Weights of a small spectrogram enhancement model: log mel input, norm groupnorm.
Rows from block 9, named by matrix and row number. Rows with one number belong to one channel. Each number is 500 + 40 x the weight over its row's rms, rounded and kept within 0 to 999. All counts start at 0. Numbers have three digits each. After the name is the row's rms in percent of the matrix's.
# convs0: first 3x3 conv (model.mid.0.convs.0.weight, 192x192x3x3), inputs 36-53, a 3x3 kernel for each
# convs1: second 3x3 conv (model.mid.0.convs.1.weight, 192x192x3x3, transposed), outputs 36-53, a 3x3 kernel for each
convs0.112 130:508495496541520498541566559480529600506517514535450362510507529502502496471484512506548574488510536530478370527490455550463468402493610529521516484485500468485606508528536503502477477561555509498459514506508455491504558548562530532531521520418523504453523474449403467582522469426502488504496495518515539523515503511562574534489487491456470499472558580470483468495459502450474574515455440432454439427416464546481496436504573491510528483493598508477450533497392542555561485485458534514424
convs0.113 093:525535545529552525496496482517518541551530516554538531533533527509502465501465479520527503522540524460492501434470407523521489548583544536537505494474497526522545467467499477475500585551552535546561478468484530535528452469467522552516527545559458475457500498481524583563507520529482509520478493497499496512507522548535518485571532545481469523466443454522516505565568525525541523556538562535532495487497517562569596487516499474468467546533542446447438518523504428464510436451460527475505
convs0.114 102:504529569468485543517489512490507448467477479418481510492469473484492520497478488543539507558582561475551587481497547470473541602486437436473498489468445564464471468489504438503523490446483470467459449479474510434452496500500464491496475508493449483552448460492578478446459470489539512500479462407526514548500533491482520498506468532512496476490566575437411384445456470569467477455470447504512469514455472516506551528463419485525531543516510437479566462527563520543583448506515493530519
convs0.115 103:530513521479430435482456469512495474487480485480478439521539545466496477419427447499535517475506471471448449472434431502424450431392469510442486492429502449403474513484474471501490445492479486449442542500528506487498471466488492472482519493497453436429509434487448387451533487468560497486528503469498516517454487474458467473456529528426521510491556514493460481491447434496495493459374369543503491488461476503485447489502513494499498471499484504537523527516483524531506501499481515557538
convs0.116 105:534495488509528518464435488533546548562503425541512498501481488438468490452474439546521512537503434510535520531514469449504576351406481530520466462468515492450476534512491489508520487490490518476481522536486521494485522542533516505440507496501552507474414464548368393469494495493454463486486479485505536527549513500540564509484477489479525510511494433459402412401455473458455483449403405434491518496466418481492517514522544502508468475495473524510426443440468470491483490471471525496484
convs0.117 092:544557560535556567463490532550544545547524548549534567533534522484462471468431487531533531557544549474489530438511407512512534580584533532510514464460453561547535497497484456472473553495504533556568454456456508486511458460489538541552529566547476485450479495504524559526511491475456480500456508477497489518547550519567563498537518557489471501451410410513502499568534520500482543559558561500491498520506560573574591521513525461487478559524525459475471509458507463500478470457467503456482
convs0.118 091:521533523468505478526517517500493504497500515532546497455500505538563568484473464512539523557548481528559501454457436493505512450449497492492475539550561448379457502534487539544534495500498492485443558576583465433439499511472466494468597561551517475488500512537457427497495487464528499488519488476549511537461456450551562543482512458522547573440531527419435434445432437508470498454414451420432433389415398465483505451481470524493493488533483520510483523518475633608597523531491558576535
convs0.119 103:420425426491486446519511525573549534540517536513488493564537518550554550537558539530510548478500480528512531566555517473484511494566541515492469490489492548569563497466465514493502555547535484510503507511498470479485526518517512505524510515531541532537485483510508555564501494478479516493520507536522547538487479466495498487471486527450458440548526516592590540540516532532540523554560545554563549520518543521527518490522518540534526469433394521498511525492504488510509516509502529542528
convs0.120 104:547503480511540509477500486511532545525497443467483388491487504453492526466508469520519532508511421499492403541483466430454532392433562530536510472520555424480486501509478476517524474491488487499471515549512495508516547526529482513472480481454564513482431448506374388511467487482487483522495476489532505509539510531545560569480476441496510542559525557458427436415472495453458481437402423466477528418445418489467505475515515501522486469465471514514420471477411524532512460481454563509494
convs1.112 112:444445420431471517440463478488479455472454443499521599493490459512502481491521546511497422463495500388449506484513558507482465489457443487489524507497515523515537500517552514505500526523514502528590557483433539495481507491433467515549427511524479507542525509476540515455486499534529505491612536483521480431476515549419450445527567629504498470459422360459474485523519525525524537491501522506496491516525541493474445422496547455484497490516515505469406493498540503518537500531539461465418
convs1.113 114:467469482465457469515520533458463494495467443475431406488478474506494487428424439490498504469475477432434454508509509497501510531542520451445453468471475480465472454448454492488499467464472510514515514529534518523495457448460478461458442414431519519510526525524566582568542547535510513512585605591515512509483498502501513529505506497486501525466473486465449441487467467437446464467461468472467472459443441489484486453455453490469491509519527547525511490479460536527512532533539498520543
convs1.114 099:474480485507502490418438452533530548520540585493486455519519553462487522500490452462503546453455436510491414537492456512511529466483494497484513507514525516521548506498489481502498524516518535497435499527579507511546493520538524530486512510427545510464499512516472500517516498466501486494481518583421457483493470415497474454528523468424417372564551529539520535458478506513505510530514508501515523555553541470498520502449388506506487568549490506537580447445425547533489484484440466475453
convs1.115 101:534523521461488513433451487547538510489505503511539565497513500510520516521539544516511486514522513450472479511516530491477465480470469556556551545558561566572567533565559535551529565574547494496512507480468508491493536526505538564578495526528481498508488482470508494483478489509477468463493470460516496498478483495426423420498546539469461402525510429518535531527539543565578572507519511526533520592602602487493469508541550514541532497518501479494473461472506481515537485498504459452445
convs1.116 100:484483489437444424419426472517528531462451424485498516492510503476472453536525509451460454525505432406443455506518532466490521495476466513508491490503511540543549518530527510519528551548538545565592484500529564520497496498503537511456429490528509524532461494528539518484504498504460497542544505484453433435524491452435456462444471445498537579523540474497505488479490500568555552509516502499509515560557559484469453503499489417483508536578605465469457474470474481504526495506516478481499
convs1.117 102:450446467465449462505502531477479511494460428473425396497482478505492483453436454485492510473465464434424443497497496486495510510521494460454460476475481495487493466457468494490502494487492512523521495526537530545507461451464488457449440411440510512501509522527564591571521521510506528530590627607480479480484499506485494515496504487465497522453462467468444446486467474457462484477471477478470472483457456497495494458442437474461494533539550531509494494479454530527503517520533490499533
convs1.118 083:500487477468502502493511527507514496450484492465509537487501485472471464475503498448468433475498471462506516469484501500511525529501484525537555547539554488490498553568564541527525495493472568561576514481486549491480447455429489531510500553550494521538505503515545503471546546585503502513515453434435413408497483460541537533506557553511481451552549500517541549474483500519523513550563557530528523506531525538542514485505490451511532507542527449477474476493494450476481481496481525519499
convs1.119 121:469475486482481475471469461444445453427434462520505487448448452484479474496494479464459457480484484505521523552546538526523527513518529457454449463464458458462461459455449465460451459461460546543531497502506480490491475474479489482476489482476555555555539536533516512512571571563541535530503506511517516519529523518516524534482472460514511496507524550452455461483472458480473464445446446474478480458457460396401410462467463445435429503500494487493504526519505537538538532522510521517523
convs1.120 105:524508487424453451401448470524519491431431404453502529481496467477478452520532520494484442523512462396452480495524566474494511501486465501513499482500505516541533501526536510511521549544532509546590514497500552502482521498474516500488434496558484510545479497528566517487495511529484503531580516473504475457513501494430452484466514550513530578565526493484500476474498495564570551509526515489505496535562540500484456493507520442501539509538563475473447460465472476498551507523553494486491